A small CTC image transcriber, trained from scratch.
Model: 3.38M parameters, 64-pixel images, arch nf_resnet, norm none_scaled_ws, activation mish, depths [2, 4, 2], widths [64, 128, 256].
Training: soap at rate 0.0014, 10300 steps, batches of 256.
Rows from block 3 of a small CTC image transcriber, named by matrix and row number. Rows with one number belong to one channel. Each number is 500 + 40 x the weight over its row's rms, rounded and kept within 0 to 999. All counts start at 0. Numbers have three digits each.
After each channel's rows are labels from the 100 images, of 14848, where the channel reaches its highest value: "top examples" is what is common among them. Only what is clearly more common there than usual is listed. The data: short English words printed on busy colour backdrops. In brackets: how many of the 100.
# convs0: first 3x3 conv (model.blocks.3.convs.0.weight, 128x128x3x3, standardized in use, each kernel summed), inputs 0-127
# convs1: second 3x3 conv (model.blocks.3.convs.1.weight, 128x128x3x3, standardized in use, transposed, each kernel summed), outputs 0-127

convs0.90:480501539495510514500447511481463565491476505527499544420482520467538521482481583520450541457507545522405533567556543482458483450510493452455459515482518458470459581440475512471603476496480554490528430531481555537496521480537534523507512541485504489438484454506545442516516555496511462570495467512456432498521462458545516442498527500549465534452464553519537434439610472556545539530553
convs1.90:538521467513481532520479483550469478435483483461495457441488518497543619447463476471474498487508562567553449488522554525493428514513458493492476539446524456495511459451499528509463474550477489462493508503450580397476512541539547478541492445489523492408478497493449529500455486529520472495489450489506550530493511574508454497440448457548499488515351525490504509413526493466567465464559
top examples: the letter r (53); red ink (44)

convs0.58:546480425465480484468555515493421466492484570563545478455484484519446461460431519474520475482517616480481541473494490513468508467416507533496449507548445531521533508546472398493497449489543554558528526493440551479474565476477504508571484547453517549525544477516523541541552526573493509426422546462508497520495483525545533520570549495453518500534474499550525531440499498475528466415469
convs1.58:475489478538506491560475516491523488460525526449442527580536534468473480532446496602518458503590518455526461515461467526510495490463458458544540436566541512442527484519499516450510537476507453521509391575582496473487517445561503482489483484465566499496433520501519479488501558495509546526493456495516464584512454491463464477548539508548457579533585499439518549543498509542431542566461
top examples: red ink (85); bold (75)

convs0.66:533479568538460531507482504522511522494531510498496519482504497475406528468573505525492501426528523488504475449490508487451448487465510504536525448545475614493523428389562450477523527500472549568429480519530545464607515543470514471478477572503515448541540567436543480521446509530512552460513550478455462490496530477506531470507465563510490404510544489562557463473536449450484480527470
convs1.66:505472583451547484530534540452471490503469505524523542506454379483443531481474544554476519445474511470471520518477533526597454542469495518440385538516500570462536498473529504481433564469531509503472484503511509447491469533496503516537574489492535382530556520484441563484419520495496493534467545435555546512502494500470515456422486491485524515544462514492445522544534524437537477538525
top examples: bold (74); red ink (61)

convs0.109:499518517491467509514508453555465437513561513594499494522484503475487495554452520532476534559493499509496602535444532487392493478477551449547451561531533430468479465492467575472469540472559511456484518481506370507465517502515497521526430486516450506532459481568503487491483489471445496535441476508496478490488465579461511546521535465548608472504529512454488528545519522487559469428569
convs1.109:510551498511496492453451530499509524527537488537514505587547458491498496494562475489492411467459495593498441501481561488600512458506444547544477488473531495508481524490499442572449493560495521457506534516499432458470533517523521566468434529449456531497469414496410503506480449469487545543471411508464493544473487484475503458512504498502550443455555482463479487477492479468475504371593
top examples: capitals (61); red ink (49)

convs0.51:560508446554493475532512525451497545470453485505528479508494503476515508518400460517481599487502523529581468555514547504488492552441516488472493546454488541567476572493491463454484510518526538462447482519437570529500474511443495493484482554447592542556487540488499454494508540496445555525466432430475534463411542401501513479517566465462503538500507506533428502517500474462448578460551
convs1.51:463482479490520516586419527491518478497500438493489540404535525491516485534483531547509484488425474470458486484523532478490488551469516513544471504514531467539514484488510517521499487523519525456538456550505569512516518459572526578514585457497533439460518571526499490404524545484599481602505510538540429511477452535496458484457402453583488498468442492487509494426451469472486422462514
top examples: the letter o (76); red ink (44); yellow ink (25)

convs0.49:542501501525453447500469512521438562426434464495532521533491579533504476546533458493491483498520530567479433558544540504495518531551488573459512506447529398541495474506464512486503459478453508484535424503513565495479505564489565436496525491517594416467482535519480538512428479512496543556511410545451467471524447467505497478471506549452478452472504519487518468504533474494607485554576
convs1.49:566524477531448524537446519539507457589518492504515479488494512544513524498472499367457523433453521549501467480518506493451478472523459551568484454517519461502505445460514451571521480517485485490516511515465517550501507535583527467429493477557388569497500572511541467474542511544534526548541514484532501433401529521516522442482416499502538471472500562454511444486577493523514481540544
top examples: the letter e (65); red ink (63); the letter p (30)

convs0.10:503429567525478465449513544426527536429534535467498476474524525467450511482499538548509526490486587385486513465462504468454552472450464463498491537496544573503435495542482499444487465484470517446410519521535567509528519425518493509471451526483497509558425447451437491488552566437509521543441522483459486568542515495488491474555505490478563471536544515559546522489524525510585497464538
convs1.10:516413537465510471581488563512465481551474464519468537549510457435510558543472510493544540511490447375518515477481548537483510535510504478523493489497467507452531471487403476527530566500536503509500569497462571457484498474564582517524556482535561457521498546527590566488481526579461511493503498425484488563520404469507533500477475529459537497494469530520450517527458496449577517520538
top examples: bold (81); red ink (70); the letter b (27)

convs0.91:512490441528433425514468533520567506483513517567478487434473501449533503525469437473501422508463604570528524544522539537443533543484473500483551472482486488540507514500527440489450534517449479497544467497515523516583531461497477480528575476488517458408527511447515487488458511542565587497543480459476535454506494502474610464557517472510479557476517454535486419451521497481453457453572
convs1.91:477475481517515521519489575430464458438515544438495557498453478617507495547475429478478577525478496506490546437517432508522604560498506550497508492497496493520497508528526473478489509498572519476530516517449515556530484459486473478522535499473481462574514561507549463429436508529482573518551501491516476484536551454521556508475510546468464549564598588496540518551497476505429573529481
top examples: the letter o (81); red ink (43)

convs0.94:514505511490529549603505529527412509559456477474435543483515490492515522472542561533494557439471530466450501493535556468436446464527435481490463449520479482547488501422486526436541491498501483500460507506481511514467505410428511519501527491506479477435489365487433455536458530490563449528487547444526498512496547524511538431550501549494533542528572498524517556468536555490415514528521
convs1.94:505447568502451486514496450498552561402385535532494488503591469511501533395460488521602511475445502508482533438506519518434493492493488549550431528545460562506531550503497574573453538471462479469486503442481488453491508546503503477508503481532561510566513574476479482512503480529492504494452499473467500555574470499488491496467481471556496430447450548522456505493455517484526526491583
top examples: the letter e (68); red ink (51)

convs0.52:503456529529533524502459472551525553469426489455553511469476506461431524421518596501510444520526560489531527520485535582543441496502442529494481531522460469513419450470506455433518436483531569506508516498514554498495478492418524474480536542490518510502485484463514592572509539550569477474515455479494479502461526443485577463545486542439565515495488500496533485356543536509492499515513
convs1.52:465443452501480454564509487491537506465568466464507516544488520491575547475500568523527428541485498459531518589461531461412468475502485523431560433461493468410538470438553452523483462512518468436433496547458562497446576568437501526462515521477477587524482585546468513499484504526461513524501515450505488521463410466475470451471540518510518512479476501515440518459465511506558500515527
top examples: red ink (57)

convs0.82:559470572524507521429507488546522502578553512567457541457470505514447487493458479491503416397463560553466471584474495513382488533429498549523489501467486451485491559496535503511490460604491504528549508545545497470510465554484516532463498497489518521522481560528461505473514503526435521573463388487499488535484531512399482521461534473476503469475477497484471450443548489535523524474497
convs1.82:499539528505468527525444525488550511484458508465440452476507478483507455538515483456475490457431605605482577406442463560463535430528529587544502505452560494501473494477487464461507467460506520518511508541489483461476528495492488485453503490477480521524502468530552391539533472435511522560553436492466449552482476486496480526530422580571568448477526546473487469469491529446506508546519
top examples: the letter e (61); red ink (48)

convs0.124:490478563545491492484512504590568481462558509498510512420464520524452540483568465512496501523517553451519512539496496489523534467537510446499504538550554481456476473401528578484526568448439505473491536460629472494502508512522451532487485515429487438434463522543463488538490534485545506545455474513502457518459503528495551509596486455493486467479435536485479459529492448509488426580590
convs1.124:497534516536464462537526584499469485501471503504493505434481469517514505531528441466377534519494499540534543458491505598565497443531489496480464488535423492479509442418519535479432545446526536474475527590462520492519491495504527420453520442537464447575514525485448513500478580521475501455453515488494491464508557510478472550583389466497491443540476541509433458485505476485527539457503
top examples: the letter n (60); red ink (46)

convs0.3:520512533488538449479519445495497436576502539471534433499486481542451479604511500498555535492465454509466525510494504491468430450500526500516489482498488480480465528554438557476499433454462484468488463593501448588551533514544523544433535573454461592510442502470493463475501467460520461578481526595548540453508456463432526520488471434495502536543441489529531468529543513531489573511507
convs1.3:496517414526529555482554488436476546462495546475478548523524508481569435461530489540532500481441483555567492499567550479479525508458536536557503527418538439484429473529571516484531499522518505410560499497503481448529408515483502516472517516482493497457504427482513460506453552538511413480465526462456507565368456451554538471465503474518488457473491425477489442511500451482480512490503
top examples: the letter o (82); red ink (66)

convs0.19:442494546479515474496497535492581541480477605508574515420495510505563507491477492531508532537470516552499543479569586458454519473473550433533475542497459486465504511519395432517562469456524514455524516523540549504490515431473588487501528534502514535415500474511489457437524403469518484456476431507528525475462492434572536508479535430476507558523488508431515456480512511521460536521512
convs1.19:518471459553537526561543446469426468501486522540469547507514547512525540542543446497515508520492553408430490477452541586499422501443518477545462586558532512530505484526415522475481526505543513503482495529441511463573524558450502419573519455547480422471544566503494556469506470519488505495532569475466504516536504501446431445512437518490522482504473542508423455470525488494514488502569
top examples: bold (75); red ink (50); the letter b (27)

convs0.38:430470441470547532525484505516488560529431482509570549451496531487518528463435489483442466582476456525499555501486550453583465493559485540495526513533487409554471506504444522471504605513523501481490469567502546515491470423444496502558552464507493455460467487586456462504529481465556520499477479490479485558498546557436457531476546552446548521468545532425474493532517547483521522478569
convs1.38:531492553467474516492578449475463504582520523542533523500559473461526563504515494482519554489464549453414488503521558433594460533416489570450458528531548553488495493501453503490454522476504556574475454474558473442529494530462532531458505510530543432488475495488481532459535482545482489565564484445552542514511521501528435495455481536453490433585494470509468484542484503422476488505591
top examples: red ink (81); bold (72)

convs0.71:538499540476466594555572494530479482484518534567498457526571494527492486568536530517481519437526532504443532560444560467400497447513525439490479518500550492531466507550450569493489503490472513496550486504437467517492515532518466496472483527512459531484452489561491463410454523430425477560439526526492520490519494536478386484487513456471491487459525526520451504553525489521517433489625
convs1.71:502533437544534470519362504498580464555495506475497536526493445440489443495564512479544427447536478517479473455511514477539518507570504526496506467514538484497438492439514500524524478482472466407465546468525535475517467448540524539408475506503507466500495535556464472499523488544441499538507420499442511537485517466505521478539493482531557468535512485502528578396440509426543480560422
top examples: capitals (64); red ink (39)

convs0.113:537470452460449522483444480479553527519494461522462507465518485512491498563469451503487481440460577472465425492506484481380462518523479531443474491486512615537492531492503489518486487544492494560494527525481500476499497538537511478470459506529539537554460453489518441442520620472437523527503475427454472545547593509449452528497590554444535527446520529509480546490535494480560484420478
convs1.113:519501462538506503491521531584472476368487462461528477480588502460518457511509524482481533459450487535463496446484529555484468454545504489470526582528470496491507530515392495473523481521480526534543526483478544594510562464471465458541563476572495480433512471490537505557492494493499511431492477567516552515439493551496600444527437450463530547504439470500563470490517509556500546477446
top examples: the letter e (62); red ink (46)

convs0.40:453490488554420533473520528444439499497522547484499426444476531457460538530587486535566548500499536462513466534422481467403519499525461434537438506544502529512534442558465483434451473449514486529484530586469531504471501444502505538557543577446516435531487424522490533488528529404496526449551554487463498534508487473502538496486484537522432530487471520531529516483515443512583519505493
convs1.40:519470490477500469507468512495591548441504534580470557517550456566521514434472512493583516424485523445492499537518531474521508541486400587489473535470491521522529488484485490542431515544496424477505516511537499518440570504519521530513512564560541524531519587511497528484528449557493471458587516492469486593555483491514554456406448452532537462492567457499450533488477486500520502477542
top examples: bold (73); red ink (64); the letter a (60)

convs0.21:450482490481461414558503522458535578494485492513521496533491474508490556489511499523542491441493527556462486525471566526447449481538447455505486453474452493550511542492489484494590403506499477541473457503482571491474514498424526546544580544511507517526507448534546487562493465475452465509507583463417395572522483480496484444430470581508445493462477474514544486477573464546513517494451
convs1.21:514534473544510520522483527555475534384460557497534484467510427530484545505529494459495501503574543579499487508511449505525502473483543593538515586490475436473571479478539470498493477469488457432463458468487492479445514523481501468569443506509531496374494454524489391562467481490520486482514424530469537515479554498481455453494473449539557504525424533467516572463495537495534504498548
top examples: red ink (34)

convs0.30:500493474486449516534500467454509534497462490453508439515502506542556518513479481530504495542521465455472477500513551561487479502588522512496566501580460521531505505468433464503538441456495494543577514560477512505537517505512550440498539555374559517490503462499479506563479448466511518447443559476514390497436486425433441549565499542447418490514474512475584473493496505512509560440512
convs1.30:482559486580484545510523574574474461459530521499469560552482541488513539469515502483502459516515584482516543512505447452578463494521535518510575456542484454520458562467536558478495421523497486475503487517446509497507483478480460511566448565562531555485515524522482493458492524430441451583428483524458492432506511534470415502577519415509515526505426500549566476443478507476505454462508
top examples: red ink (49)

convs0.89:526444508487448449489494491454518498533525549520518478505538477589388513510527471547516474499528511502474531539510544514387455498543446484492503514508462523505549529473484535502510420499543587528482521554500462466526551525433515593478494529457504497516466434524512576542519425487435483504440531450497451508448493485472580477514452511471451488482500559492584408488518421519462491492563
convs1.89:509539567529445494497523489485535491448490552498498447450517438498475532477465491428479517499550539471523449526523488551446445532476478485553529536494455470541556469430518449541419535494427431485489500449502500443459542545525484541443473498514578461404536548517441431480482528544512500427492462535425558515518505507502557453526534429537525502455463510472530480430544562495549442540521
top examples: the letter r (46); red ink (45)

convs0.41:465408571550496451494460501486514500503454492510478493480441536454534517462521458504461493509499529556446521547506533490440524500445543556481452526474504466487492581504559473568543361513506515531507540488562484516546513499501528483537529538492530487472504515511498539508502478535483563501494446441420482507408516456508514500579518485522451447567439507499502446355468527494537485566495
convs1.41:483444500555535535536538569502477481559478555437432502499420493484478571507506453465561582499519506447569497431498409527490446463511508458499472505442504525489542525463545486460527516504531504542456485526488540464489454538412632490514466438465477510530500533536489526482479514484480516505485422487448485484543436469505465521530496529528503533546489585495431503509477536441521450594508
top examples: the letter o (80); bold (73); red ink (64)